Rows from block 5 of the text encoder, named by matrix and row number. Rows with one number belong to one neuron. Each number is 50 + 10 x the weight over its row's rms, rounded and kept within 0 to 99. All counts start at 0. After the name is the row's rms in percent of the matrix's.
# fc1: MLP up (text_encoder.blocks.5.mlp.fc1.weight, 256x128), inputs 0-127
# fc2: MLP down (text_encoder.blocks.5.mlp.fc2.weight, 128x256, transposed), outputs 0-127
fc1.8 127:36 55 51 34 63 47 53 65 46 52 50 44 44 60 63 35 63 47 59 67 47 43 56 37 61 46 56 32 61 46 54 34 39 50 42 62 42 68 56 49 36 47 32 38 50 74 45 65 56 51 70 43 66 47 49 53 39 40 47 55 34 57 48 40 42 41 50 41 58 45 44 54 56 46 66 43 57 48 58 57 44 57 56 53 45 58 38 42 43 28 46 37 50 63 43 45 64 56 53 45 56 56 53 37 79 47 30 46 47 27 52 64 38 60 59 38 64 54 53 44 49 54 59 59 53 57 58 52
fc1.9 109:45 52 39 51 51 49 63 45 45 66 49 47 55 52 58 43 38 50 54 84 57 45 60 48 43 55 49 40 59 48 47 34 49 33 35 57 43 43 65 45 35 53 69 53 36 82 55 46 65 42 60 46 53 41 52 55 62 44 45 43 48 54 57 44 52 55 46 56 60 56 55 72 34 56 48 57 38 46 57 43 47 65 53 51 54 38 38 57 44 41 63 42 49 42 48 60 63 51 34 43 45 54 35 52 68 39 32 59 58 44 57 59 54 65 74 51 61 50 55 49 35 34 40 54 53 45 35 36
fc1.10 076:46 50 59 37 30 54 29 55 61 49 49 48 48 48 34 49 56 39 39 49 39 48 43 62 48 58 46 46 36 43 57 51 51 60 59 52 50 66 35 49 49 43 38 54 61 37 42 44 37 35 54 43 37 65 51 50 46 39 49 68 55 66 55 66 48 49 63 64 57 43 44 45 46 38 63 70 42 50 35 57 62 68 61 45 44 51 38 64 60 42 67 52 50 63 67 56 59 55 70 64 34 48 68 31 59 37 53 55 57 36 30 53 33 50 58 49 46 41 50 51 36 49 51 40 52 63 54 61
fc1.11 078:58 37 67 36 63 47 45 51 36 39 48 45 41 43 44 42 74 44 47 36 44 52 50 50 59 51 47 63 49 52 63 50 44 74 49 49 26 53 59 34 49 61 13 47 65 51 70 58 54 38 45 51 52 51 55 51 45 60 48 50 42 36 43 33 56 55 53 39 47 51 49 48 78 57 57 53 41 57 41 52 48 37 49 32 31 63 44 62 46 53 47 38 53 58 52 42 54 58 43 32 53 52 53 46 50 66 46 33 38 44 50 48 62 44 47 37 46 47 56 61 58 67 47 53 51 48 65 36
fc1.12 090:36 46 51 59 46 73 51 36 63 50 53 52 58 56 47 62 68 68 34 39 39 58 47 60 59 43 63 54 52 58 57 44 57 79 51 42 29 35 52 53 74 50 61 49 56 46 44 51 58 53 48 72 44 46 52 40 45 54 56 28 50 58 66 58 30 44 36 41 47 56 51 50 48 56 44 57 61 40 51 52 35 46 58 48 41 45 66 59 55 55 40 37 49 39 51 26 46 52 50 49 39 55 53 60 52 56 43 49 33 47 55 53 48 40 61 46 42 40 66 45 52 34 60 54 71 43 61 36
fc1.13 087:40 39 49 45 39 64 44 48 64 42 49 48 37 47 64 56 60 35 28 66 38 30 37 37 55 51 50 54 61 49 54 36 56 67 62 42 42 59 37 46 58 42 57 50 56 58 43 57 39 57 59 63 46 58 47 44 53 39 51 21 51 57 60 60 41 48 43 33 48 48 44 58 49 39 48 55 58 52 56 53 42 73 59 51 40 51 64 46 46 54 45 60 38 45 41 32 38 36 63 59 32 66 54 53 57 53 39 53 46 40 60 52 36 56 59 41 48 52 60 65 56 42 63 46 66 61 66 72
fc1.14 084:50 46 64 59 57 48 42 52 42 39 33 52 43 43 49 52 66 42 51 36 38 59 51 49 40 51 44 46 51 59 42 46 46 57 39 61 35 58 36 36 56 53 44 46 47 66 52 62 64 60 56 34 54 67 64 40 46 31 37 33 61 42 65 37 61 42 71 47 57 48 58 31 67 68 47 60 48 48 56 65 34 50 48 45 22 46 43 43 49 50 61 35 51 55 39 54 59 61 39 58 41 38 46 40 52 55 54 50 73 49 55 45 55 61 38 45 41 39 46 47 59 64 59 56 62 55 56 32
fc1.15 066:41 29 51 55 58 56 63 43 50 62 33 69 40 52 65 56 59 48 46 46 46 36 56 55 53 39 52 70 62 64 64 53 45 57 52 56 52 35 51 47 55 55 62 57 53 39 46 33 68 48 54 53 38 37 53 53 50 58 46 15 53 48 58 55 55 39 44 52 50 54 48 47 67 53 45 55 43 52 48 64 33 45 64 58 31 42 55 62 41 57 30 41 42 34 42 40 29 38 45 37 45 60 53 64 53 58 43 59 37 47 51 69 39 56 60 47 46 47 33 54 43 51 51 38 54 56 57 29
fc1.16 108:48 41 64 62 62 56 35 64 49 47 59 36 38 55 66 35 61 49 53 44 63 52 43 35 62 59 52 46 60 59 46 52 65 51 35 45 60 48 68 72 34 39 39 47 52 35 38 56 38 63 40 53 59 52 59 60 48 66 50 41 45 50 30 66 39 34 53 54 62 43 55 60 47 44 64 36 47 63 56 57 56 56 42 58 61 53 57 50 40 30 52 56 53 43 65 37 49 54 65 54 55 47 42 38 47 52 52 41 56 31 61 54 44 39 35 53 42 68 44 66 64 65 46 38 47 36 55 47
fc1.17 084:56 40 51 61 52 47 68 49 52 43 45 58 51 45 63 61 54 40 55 57 47 44 44 40 42 52 50 48 73 59 64 47 45 57 47 41 33 53 60 22 54 77 55 38 35 60 41 53 59 55 46 61 48 52 52 35 46 46 54 35 39 52 57 47 63 56 45 49 57 51 40 67 64 66 50 34 48 54 60 55 51 33 47 51 42 53 56 57 29 53 34 50 54 28 31 69 31 43 44 45 39 49 31 60 55 58 45 47 51 43 67 54 54 70 58 44 48 61 45 61 49 49 66 65 47 36 42 52
fc1.18 097:49 70 52 35 55 45 46 50 57 57 62 48 32 64 43 43 53 50 50 56 50 43 62 37 58 48 56 45 33 44 56 43 40 33 43 58 51 46 38 58 41 30 26 59 50 57 69 50 68 47 63 55 52 28 43 70 56 60 61 61 53 49 38 47 53 45 44 60 37 42 53 65 56 45 58 40 38 51 47 45 50 22 71 54 64 41 61 48 63 37 54 51 49 54 57 56 48 38 48 40 53 51 44 49 49 31 48 61 50 41 46 52 33 60 61 57 61 49 61 55 26 45 51 50 39 67 61 52
fc1.19 088:56 43 40 44 77 57 45 64 56 53 61 42 46 44 39 26 46 55 79 44 59 33 44 56 60 48 38 52 48 36 39 54 43 40 46 57 57 68 50 49 24 37 45 46 47 63 57 51 57 46 43 42 55 58 45 49 49 50 57 64 43 52 42 47 66 49 59 58 50 58 40 61 37 42 49 73 37 56 34 53 38 48 49 50 59 57 38 32 48 46 58 32 52 57 50 46 51 48 43 78 51 44 51 44 49 40 63 67 56 47 39 59 58 48 53 44 54 50 51 47 48 41 40 45 52 62 28 28
fc1.20 063:32 58 39 47 63 56 58 45 70 56 61 46 42 56 42 41 46 57 62 53 53 55 60 37 50 66 54 44 51 44 42 42 49 42 28 44 40 41 60 53 33 42 55 40 35 64 34 65 75 46 70 44 59 47 60 59 45 58 49 40 46 54 49 47 61 46 63 51 55 56 42 65 46 38 51 50 60 58 62 55 36 69 55 58 55 38 38 46 35 43 44 44 53 73 54 41 57 51 40 58 45 55 39 39 67 53 37 74 62 34 36 55 50 54 63 63 54 55 46 36 51 47 47 49 60 36 48 44
fc1.21 059:48 66 56 42 57 48 55 59 51 62 63 43 51 53 43 36 42 44 61 40 49 38 60 31 54 49 46 56 44 39 51 48 54 60 43 35 38 50 59 41 55 49 37 49 63 50 59 41 47 43 62 61 54 57 46 64 53 69 68 37 22 69 36 50 33 55 49 59 56 55 58 55 44 47 63 36 56 67 57 57 65 43 43 35 73 61 34 61 58 44 54 56 48 62 38 37 62 58 62 42 45 55 46 35 55 35 59 33 42 44 51 56 49 38 42 46 63 43 43 62 55 48 51 61 33 49 69 43
fc1.22 102:49 68 38 33 47 30 57 58 63 47 53 41 40 70 45 45 41 41 60 71 50 46 53 37 54 61 48 45 54 44 64 46 55 44 45 55 50 61 48 55 37 30 35 51 46 66 56 49 71 49 77 45 55 35 51 67 63 54 51 45 38 55 40 51 53 40 46 51 48 36 27 67 51 36 69 37 49 53 43 51 58 48 65 53 51 44 43 37 44 41 45 52 50 60 39 61 53 49 47 47 51 59 50 49 56 34 41 52 49 44 51 56 35 74 69 42 62 51 52 62 35 56 57 58 42 54 53 65
fc1.23 097:56 45 56 50 52 33 58 58 35 36 45 46 40 61 70 60 49 35 57 74 56 33 52 40 58 57 27 47 74 43 38 52 45 52 60 46 33 68 48 31 56 71 46 32 49 57 45 61 50 62 60 51 47 50 57 31 44 53 43 40 44 52 46 50 61 51 51 36 54 44 44 48 54 50 46 42 54 46 59 55 44 59 43 52 50 57 53 40 46 53 38 47 56 36 30 59 31 42 30 53 36 45 42 64 58 53 49 55 54 42 64 50 48 60 48 49 45 63 48 64 55 63 68 66 37 40 46 64
fc1.24 097:45 65 57 27 47 41 33 53 46 50 57 40 52 55 41 39 46 51 66 52 51 36 57 34 56 68 47 43 49 42 54 47 34 54 47 53 47 70 64 43 24 39 24 42 56 60 51 44 52 46 58 44 44 63 55 54 47 58 38 61 29 50 35 38 54 48 51 55 57 44 34 58 60 47 66 47 52 59 46 46 49 61 57 65 68 61 43 38 53 38 54 61 60 72 55 58 75 62 51 48 60 36 60 37 55 39 46 48 50 45 39 69 34 46 44 41 47 50 40 45 46 57 62 56 50 58 46 48
fc1.25 084:64 44 45 62 57 44 48 39 43 45 47 48 41 47 62 58 56 28 43 70 53 40 52 56 53 67 53 71 54 50 49 39 48 54 67 53 27 45 37 36 52 57 55 56 57 51 56 39 59 50 44 65 45 53 49 41 46 46 51 25 65 40 60 39 47 45 52 41 54 52 42 51 57 62 44 52 29 46 45 35 29 50 65 45 43 48 83 44 49 63 47 50 48 42 30 58 38 37 39 54 34 58 45 67 40 48 51 77 42 49 59 47 46 56 48 50 50 52 55 57 51 44 55 58 64 57 35 46
fc1.26 120:61 50 42 57 41 55 48 54 51 33 40 64 41 48 45 53 47 31 56 58 37 60 51 47 48 48 34 36 43 53 48 44 51 37 31 61 63 52 30 37 59 61 51 69 41 60 69 41 72 58 50 46 55 44 48 53 53 38 30 45 59 64 53 55 78 51 49 66 39 45 47 52 53 50 45 47 38 66 45 48 43 33 59 39 41 26 54 41 43 57 59 45 58 45 40 70 47 47 54 50 43 42 19 41 47 42 48 47 66 64 47 48 47 67 58 50 56 42 56 56 57 53 55 48 49 61 51 41
fc1.27 091:57 49 73 55 58 42 52 57 27 42 48 39 46 48 43 53 56 53 64 65 56 49 48 35 60 68 39 57 51 63 56 46 46 53 47 45 29 30 68 44 49 70 27 55 47 51 69 46 52 46 45 56 50 49 47 57 42 48 44 40 40 43 32 34 54 51 44 40 55 45 50 45 60 60 52 33 40 61 51 50 52 22 44 34 54 60 56 42 47 54 53 53 69 41 59 61 55 49 48 39 60 41 38 51 49 47 40 41 51 60 55 48 59 35 33 49 57 60 48 67 73 69 46 47 44 39 46 67
fc1.28 133:43 45 62 73 65 51 47 44 46 51 42 46 40 40 60 47 57 54 56 39 59 64 56 34 57 53 48 36 63 47 54 41 64 52 32 40 30 21 45 51 46 50 51 58 48 61 58 40 64 51 53 45 60 68 62 64 52 53 48 65 40 39 42 36 48 26 49 63 53 68 63 29 61 52 53 43 42 63 54 55 51 59 68 40 44 60 36 54 42 44 55 61 45 54 34 56 52 56 55 49 57 53 30 41 42 56 56 51 37 33 55 45 52 43 49 40 56 52 51 66 62 62 36 58 55 62 63 48
fc1.29 097:57 50 70 55 54 40 40 67 41 41 40 30 52 35 49 39 43 38 59 57 46 51 42 38 50 71 35 40 61 47 43 47 41 54 43 52 42 52 46 36 49 49 51 51 42 64 52 43 41 43 49 37 46 63 52 40 47 39 40 40 46 52 59 38 56 54 66 43 56 41 44 37 69 56 57 44 50 57 49 57 47 72 37 40 46 57 27 48 46 47 60 68 69 65 52 66 46 51 37 63 56 43 50 41 55 56 59 31 63 55 72 52 49 49 39 35 48 48 46 40 69 77 49 60 53 56 42 54
fc1.30 124:67 53 51 38 35 40 49 54 53 41 61 44 39 39 45 54 32 29 56 61 32 37 40 39 58 63 47 43 51 50 59 57 48 31 45 55 64 70 45 39 52 51 47 54 46 66 49 53 49 38 62 50 48 51 40 53 57 33 50 42 47 77 54 62 67 57 40 54 41 30 29 59 47 48 59 41 50 68 51 44 69 36 62 49 47 59 42 46 34 56 50 48 57 51 44 74 52 56 49 45 48 52 40 50 46 40 59 40 52 59 53 43 28 69 60 44 53 60 43 55 42 43 59 59 36 57 48 64
fc1.31 111:44 52 61 52 40 61 42 47 42 63 47 42 69 40 42 49 41 47 49 39 44 42 32 52 46 50 67 32 41 47 56 51 59 40 58 55 63 45 47 65 74 38 65 52 49 52 45 64 49 48 51 37 38 57 38 47 49 29 51 52 56 67 61 62 34 57 47 58 61 52 57 46 56 40 52 58 61 59 42 67 45 40 37 40 44 55 35 67 70 33 55 37 48 41 51 37 70 69 58 54 46 47 49 27 45 44 51 43 66 37 42 69 41 47 44 57 45 59 47 40 38 51 43 41 45 55 59 39
fc1.32 119:57 60 30 28 48 52 49 57 64 43 57 47 49 58 34 39 51 44 57 69 45 60 67 47 59 56 32 49 51 51 42 41 48 37 31 61 57 55 40 47 40 35 41 59 33 59 61 41 69 59 72 51 42 29 57 63 58 58 40 52 48 55 29 47 65 56 48 58 52 48 46 72 50 38 53 49 38 48 45 43 48 46 66 60 67 41 46 31 55 47 69 45 51 64 50 62 47 37 45 48 50 45 49 46 62 39 44 65 57 51 55 48 46 58 74 55 60 41 51 38 44 45 52 41 51 60 45 60
fc1.33 093:49 42 47 35 46 33 46 59 37 50 53 47 44 64 47 57 47 51 74 70 55 32 45 31 54 53 33 52 57 49 38 48 53 36 34 59 51 59 56 39 37 40 50 52 40 71 48 49 56 65 71 36 58 50 56 61 54 47 34 52 27 60 52 33 67 48 56 51 56 32 49 57 38 47 72 53 48 42 48 53 67 44 57 46 51 52 38 46 44 50 53 52 53 61 42 71 57 51 33 58 52 51 47 45 57 42 36 51 55 47 51 66 39 58 72 36 60 59 43 60 42 58 62 57 44 51 38 60
fc1.34 082:53 52 78 63 56 42 20 48 34 42 57 52 57 29 46 57 65 38 50 40 30 37 25 50 43 62 46 48 39 43 69 47 53 59 64 48 39 42 38 51 58 64 38 51 59 54 60 53 44 35 43 60 44 51 44 43 41 42 50 29 64 50 55 55 53 64 59 45 51 63 58 33 58 55 47 59 49 59 46 59 62 61 46 39 41 48 54 65 74 53 42 52 49 50 49 54 51 67 52 45 46 54 63 52 46 63 55 51 59 66 55 53 58 51 37 53 52 36 54 51 59 67 47 60 52 65 55 51
fc2.8 112:49 44 64 56 65 39 56 73 47 49 39 48 45 33 57 55 57 62 54 62 37 29 69 55 45 49 50 30 62 56 60 44 45 52 46 72 40 44 47 42 51 56 64 86 40 51 51 34 48 60 61 47 48 47 65 59 36 55 43 45 47 44 47 42 67 46 36 60 53 47 41 57 57 50 60 32 60 53 46 50 51 36 45 40 40 57 55 53 41 44 44 65 71 56 41 65 54 51 34 38 57 53 39 41 47 60 35 48 42 56 44 55 32 61 47 54 47 46 46 31 48 49 59 41 53 43 44 41
fc2.9 113:55 63 59 50 49 43 38 51 44 51 44 57 55 47 58 40 68 30 41 46 56 36 57 44 33 61 59 39 54 30 62 34 40 39 52 67 59 49 62 41 67 55 50 76 58 48 55 36 62 41 50 43 51 47 66 68 47 54 37 58 60 26 52 51 56 36 53 69 54 39 55 56 50 42 49 44 37 68 52 51 50 43 40 48 47 37 57 33 57 52 52 65 47 54 41 66 55 42 43 34 37 64 39 35 54 39 40 39 47 53 50 60 53 70 62 49 65 51 42 61 58 45 53 47 49 59 43 54
fc2.10 085:63 55 60 54 41 59 49 51 38 48 53 60 42 48 49 65 57 48 59 54 50 43 50 42 53 48 48 36 57 51 58 63 54 53 60 58 77 55 50 41 55 55 48 56 36 52 52 42 36 69 39 61 66 54 60 62 44 59 49 60 46 64 31 45 62 52 45 38 46 31 45 44 64 47 61 48 53 36 48 39 44 29 24 36 47 63 64 52 51 67 50 62 42 54 36 66 55 62 27 60 52 35 44 31 67 63 46 34 46 49 50 54 63 43 36 50 51 49 48 36 54 58 50 35 55 50 34 52
fc2.11 080:75 59 45 38 45 55 49 45 49 43 38 57 34 48 44 64 56 56 51 63 31 40 39 46 63 51 54 54 34 33 49 54 47 49 48 39 64 75 47 66 62 49 49 36 30 49 40 54 09 56 41 47 45 55 59 59 57 24 67 49 45 64 37 63 57 66 45 56 55 47 40 55 44 61 52 58 49 40 63 53 53 44 51 34 55 46 47 58 47 43 51 36 66 50 50 45 67 53 52 55 56 40 43 60 51 58 65 59 39 50 50 39 53 52 39 48 59 45 44 50 56 54 39 51 50 40 54 59
fc2.12 073:44 44 52 52 51 48 59 49 60 58 64 37 78 45 51 48 52 62 56 49 53 56 36 54 55 51 49 50 55 50 42 32 21 45 35 48 33 52 48 52 50 65 62 49 29 61 37 46 67 40 53 50 42 41 69 48 55 54 57 32 40 50 57 37 25 59 57 68 60 60 62 45 50 56 41 52 74 72 65 56 37 34 55 70 49 65 32 52 51 45 37 37 53 62 50 47 49 47 52 45 43 43 55 62 49 51 25 53 49 52 51 44 43 59 62 52 47 56 53 54 47 47 55 56 42 56 52 53
fc2.13 091:48 47 49 48 53 46 62 52 56 57 53 44 47 61 53 55 32 49 38 45 54 51 38 56 76 78 51 53 61 65 53 38 43 45 43 40 27 61 46 48 64 54 46 61 49 48 49 47 58 50 51 57 50 61 68 36 37 46 51 44 38 58 55 64 34 57 52 47 53 57 38 62 67 63 52 53 49 67 49 48 38 51 73 59 52 65 46 49 47 35 38 21 52 53 41 38 49 48 69 49 58 37 44 51 48 41 51 67 37 49 53 59 53 52 51 35 45 48 40 62 56 38 63 80 45 55 57 47
fc2.14 103:58 57 50 61 56 46 72 49 42 37 56 50 27 39 38 51 58 51 71 65 41 40 57 30 45 47 44 51 40 40 51 64 59 53 47 55 58 41 46 51 36 40 53 42 49 48 36 35 50 50 45 36 43 49 29 60 49 35 49 69 40 40 58 61 55 40 52 51 56 53 59 56 67 31 59 53 60 30 55 78 40 50 48 40 42 54 49 50 46 40 63 70 58 42 47 60 48 57 54 58 51 66 37 43 37 66 49 50 32 58 65 71 51 44 41 44 52 40 44 46 58 58 41 56 49 56 51 43
fc2.15 086:56 49 47 50 35 35 57 43 48 46 59 57 63 40 39 53 59 52 60 55 59 68 26 48 60 59 57 51 47 70 36 69 54 31 52 39 52 66 56 45 57 49 39 34 33 40 51 46 46 39 40 59 66 47 54 43 60 45 61 50 34 52 56 58 44 53 57 58 58 44 61 50 48 54 44 55 39 58 57 43 52 51 39 68 57 46 40 36 58 58 51 41 55 33 46 57 46 33 47 68 46 49 52 68 44 44 53 61 39 67 45 34 74 36 65 60 51 43 41 52 50 38 67 78 51 49 50 50
fc2.16 110:47 59 58 59 50 67 45 27 37 48 44 46 38 46 55 56 57 56 42 13 64 50 48 54 48 39 53 53 56 41 53 49 59 68 56 40 60 47 48 50 37 40 33 40 54 54 71 72 30 66 44 57 63 56 53 60 45 38 46 68 56 48 40 48 57 36 33 48 54 53 44 48 57 64 50 41 41 36 51 35 51 54 59 45 61 56 56 63 38 57 41 63 54 51 46 36 53 65 57 50 57 71 59 42 54 55 64 54 44 41 57 50 46 50 41 39 55 56 62 51 55 52 33 38 44 37 33 48
fc2.17 074:39 32 53 32 39 47 46 57 58 74 58 52 75 44 44 46 34 43 46 48 53 55 43 55 60 56 57 46 54 69 43 51 30 50 48 43 42 65 44 59 39 50 33 63 44 37 59 26 61 36 49 53 50 48 51 52 52 45 58 54 43 48 57 49 53 63 55 56 59 46 50 55 55 44 37 49 50 62 72 55 52 54 63 52 58 50 39 43 54 53 53 41 56 44 55 58 53 26 48 47 41 17 56 62 63 45 48 48 48 67 62 22 52 50 63 40 42 34 51 57 59 36 57 55 47 58 57 61
fc2.18 091:53 40 58 54 54 54 60 60 54 44 44 46 28 38 49 43 52 65 58 56 69 53 65 42 59 43 52 57 47 49 48 59 47 48 58 55 44 33 50 68 35 35 64 60 41 51 36 42 43 59 38 51 20 57 35 46 39 56 65 57 31 43 43 50 30 43 72 50 49 47 49 51 50 34 61 57 46 47 47 45 55 59 67 36 62 61 55 51 42 48 61 48 60 51 38 40 58 35 62 51 56 72 55 46 65 62 51 46 29 45 58 60 52 71 53 33 58 46 45 39 62 39 50 56 48 43 44 51
fc2.19 102:58 37 61 46 66 30 61 56 45 36 52 52 56 55 51 56 49 40 68 63 49 46 63 41 42 40 56 57 48 41 54 60 45 58 60 51 43 28 62 47 70 45 56 62 38 38 30 39 69 38 64 42 38 48 56 64 49 51 56 38 51 41 44 53 64 56 72 57 56 46 55 47 44 42 40 34 43 52 60 58 61 57 55 47 40 41 81 53 40 35 48 67 47 57 55 50 46 43 51 48 35 67 38 70 39 54 48 40 49 53 56 42 50 60 57 57 58 62 35 57 45 53 49 63 40 45 57 44
fc2.20 083:52 60 53 54 48 57 39 42 37 42 44 40 55 26 49 47 81 57 53 50 42 48 60 51 49 47 56 57 52 33 61 47 49 53 61 52 71 40 41 60 34 57 61 50 45 36 51 42 50 50 45 48 54 62 52 67 56 54 53 35 46 32 45 53 55 47 33 61 57 46 45 38 55 56 49 55 44 28 51 62 50 51 39 54 44 33 49 46 49 57 59 56 62 41 55 66 59 57 44 20 63 56 45 34 59 63 53 55 56 65 56 66 42 33 44 43 57 35 64 42 68 51 39 44 69 63 41 46
fc2.21 075:45 37 68 59 66 57 51 52 52 51 46 48 42 45 60 43 60 48 33 48 58 42 49 62 54 49 54 50 61 66 58 41 39 53 53 55 45 58 58 63 44 67 57 49 50 48 59 58 39 58 43 36 31 61 52 61 39 55 55 51 82 35 40 37 50 59 36 48 44 52 37 44 42 60 31 53 49 52 62 26 55 53 48 49 56 63 58 37 56 59 44 41 58 42 48 46 38 48 52 18 40 78 51 45 51 56 57 61 49 51 59 42 53 63 42 52 50 53 59 64 70 56 36 37 44 58 33 48
fc2.22 104:43 51 59 41 56 47 63 72 57 50 46 50 48 38 48 33 51 61 54 53 57 35 56 46 47 64 43 49 45 55 40 47 50 42 48 68 49 29 42 62 41 47 60 75 40 54 51 25 48 46 43 55 24 52 34 45 52 52 63 66 49 43 34 49 43 47 64 67 53 43 49 41 46 41 56 36 56 50 48 46 52 59 48 37 63 55 55 55 55 38 63 65 47 62 50 48 72 34 41 37 52 68 40 42 60 60 36 36 40 52 51 62 39 59 53 52 60 55 52 34 67 44 58 39 51 49 34 42
fc2.23 084:53 55 41 52 29 50 53 42 38 41 40 53 58 54 34 55 48 47 52 65 40 59 40 45 39 55 59 58 31 55 62 47 38 52 48 46 48 71 45 55 49 37 57 44 47 42 46 31 47 44 32 37 48 58 38 54 62 34 60 56 50 50 70 53 55 61 42 47 58 52 48 50 48 68 47 64 30 32 61 56 50 56 55 49 39 46 37 45 45 60 46 50 52 37 68 67 61 43 50 47 43 39 51 66 56 50 61 69 41 75 50 39 47 27 60 33 49 33 57 41 65 36 42 59 59 58 51 52
fc2.24 103:52 67 59 56 53 52 43 69 44 51 34 50 41 52 63 44 58 63 47 54 38 38 75 53 48 32 50 48 57 49 53 50 46 58 50 76 63 50 57 46 34 52 58 68 56 50 68 63 42 66 53 51 35 34 47 35 45 44 41 46 62 50 46 43 63 51 51 53 51 40 47 50 59 39 61 49 59 60 32 30 52 55 56 37 36 53 45 57 48 43 50 68 47 62 62 51 46 52 43 49 43 67 51 42 57 60 45 51 56 38 47 52 27 60 47 64 41 63 68 34 49 43 46 26 49 32 45 59
fc2.25 076:46 45 52 47 30 53 56 45 56 56 45 54 58 55 54 47 37 37 51 48 55 55 36 60 55 54 53 45 58 58 53 35 35 40 50 37 31 73 53 53 54 55 47 33 30 55 51 41 49 37 55 47 50 52 60 45 33 50 50 67 47 49 68 43 53 62 47 61 64 54 64 51 40 62 35 53 36 61 71 39 45 52 69 51 44 57 25 44 58 41 59 32 53 37 52 63 54 46 48 43 36 45 50 72 57 37 60 58 50 68 49 50 63 55 69 29 43 47 51 61 50 36 56 61 46 60 63 59
fc2.26 120:71 56 40 46 54 34 55 52 57 45 62 56 38 57 45 48 64 38 50 39 44 19 47 48 44 46 49 54 48 51 70 48 48 32 57 57 56 51 51 43 39 56 42 62 68 64 61 40 54 35 41 44 52 44 22 63 51 49 49 70 52 43 50 63 58 42 51 66 46 51 48 61 48 49 52 59 42 68 56 47 58 48 57 46 46 42 55 48 56 53 35 72 48 36 45 70 63 42 57 47 42 69 40 40 56 48 52 40 47 47 43 77 58 65 53 45 55 62 46 63 52 38 65 46 52 52 64 48
fc2.27 092:37 47 48 56 50 49 58 49 50 56 44 45 46 60 58 62 36 39 35 48 53 48 24 68 80 66 43 53 55 46 47 47 47 54 52 38 33 74 51 56 69 45 29 30 44 42 51 57 36 56 47 59 44 56 71 36 49 50 59 51 62 58 52 55 49 60 46 44 46 57 43 46 47 59 36 41 51 38 54 27 46 49 61 41 50 60 50 50 52 50 31 37 41 53 39 45 45 40 63 51 52 32 58 60 53 47 60 67 37 58 61 36 49 47 57 47 39 46 44 71 50 43 59 61 39 51 51 59
fc2.28 110:55 45 51 52 53 51 49 50 38 46 44 50 37 61 52 63 40 35 43 62 62 33 63 55 54 55 44 70 39 34 54 29 46 62 57 43 51 39 53 46 62 54 48 30 51 59 53 56 48 57 54 42 33 46 43 72 52 53 52 60 75 40 54 48 67 59 54 43 55 45 51 55 38 45 33 38 37 49 47 43 54 57 47 37 52 43 71 47 44 47 55 54 36 50 56 66 55 40 51 37 31 68 40 64 55 44 51 54 50 41 65 31 53 48 61 51 57 42 49 79 76 53 48 46 51 49 61 46
fc2.29 101:55 59 60 51 67 55 64 71 52 36 41 48 30 46 47 52 47 52 62 78 30 38 63 48 55 56 35 41 47 42 55 50 49 47 43 72 50 36 47 53 42 54 69 54 46 53 38 50 44 59 67 62 24 53 34 50 42 61 50 57 58 57 60 40 72 51 47 49 56 66 51 46 49 44 58 38 58 40 50 64 39 58 48 43 47 52 57 50 38 36 46 52 45 65 44 62 58 69 53 39 50 66 39 36 51 60 51 40 36 55 57 49 44 53 40 60 50 47 56 38 56 60 47 33 63 52 35 40
fc2.30 120:52 58 50 46 46 34 52 60 52 40 42 46 50 52 40 38 47 36 63 49 43 35 48 38 31 55 44 42 39 68 56 57 43 46 53 56 49 58 46 49 48 58 32 60 57 61 63 41 76 47 59 46 36 49 19 50 50 58 52 62 51 30 44 55 85 54 45 54 52 63 54 59 50 47 39 47 38 58 38 51 40 55 46 40 52 48 38 54 62 48 49 64 43 46 53 71 67 46 37 37 26 63 43 43 53 59 52 38 52 60 49 54 55 62 44 44 48 54 56 59 65 45 46 37 50 70 51 43
fc2.31 091:55 62 33 68 47 59 42 38 54 49 46 41 43 64 42 59 56 64 45 62 63 69 59 51 34 41 36 49 42 48 42 46 45 59 51 56 73 85 48 34 46 46 58 36 42 64 55 65 38 52 43 59 45 52 51 44 41 37 50 65 58 57 65 44 36 57 44 51 43 46 63 53 42 62 48 60 56 27 48 32 48 28 52 69 46 53 42 57 58 58 57 53 52 39 59 32 48 57 45 56 41 47 54 51 54 47 64 53 55 52 41 38 53 49 44 47 43 62 61 34 36 46 51 49 50 35 34 55
fc2.32 118:60 63 50 45 49 57 52 69 43 47 64 48 34 50 51 45 51 44 45 34 42 33 61 45 63 73 48 50 52 37 53 52 53 41 52 63 38 31 53 60 37 46 51 76 47 48 57 37 50 52 43 54 43 45 42 61 49 52 58 68 53 33 33 51 51 40 66 68 42 52 43 54 44 41 62 42 40 62 39 40 52 62 67 36 65 52 65 45 54 48 62 69 41 64 46 50 52 34 60 44 52 69 42 29 52 42 44 45 39 39 46 76 53 61 53 56 55 56 50 65 66 43 49 45 49 49 44 52
fc2.33 097:60 58 54 53 43 37 54 79 37 43 46 53 48 48 51 53 41 37 72 57 37 26 66 31 43 52 45 41 47 54 52 49 39 65 52 62 45 51 53 33 52 63 43 61 52 47 54 40 62 54 56 31 42 46 60 65 40 58 47 45 51 38 46 58 64 40 55 54 49 53 52 46 66 46 53 26 55 59 62 51 36 51 52 37 48 58 53 39 55 35 47 57 54 55 61 60 41 46 41 34 33 70 49 42 59 68 30 53 41 41 59 51 41 58 57 46 47 48 45 42 69 59 68 32 52 48 43 48
fc2.34 077:51 63 58 56 41 66 44 31 38 43 48 53 31 34 35 56 47 50 44 50 56 57 50 45 57 50 45 55 51 52 69 48 61 57 54 44 64 51 52 45 46 56 66 48 42 48 54 41 18 63 38 49 50 65 48 60 55 47 45 29 51 52 54 45 55 69 28 62 58 50 37 54 43 64 49 46 39 50 47 48 44 38 56 36 49 47 37 45 45 51 63 62 69 47 64 58 50 62 45 44 65 39 45 36 60 50 61 63 53 52 36 46 47 30 36 41 48 45 68 49 66 56 31 46 50 55 67 34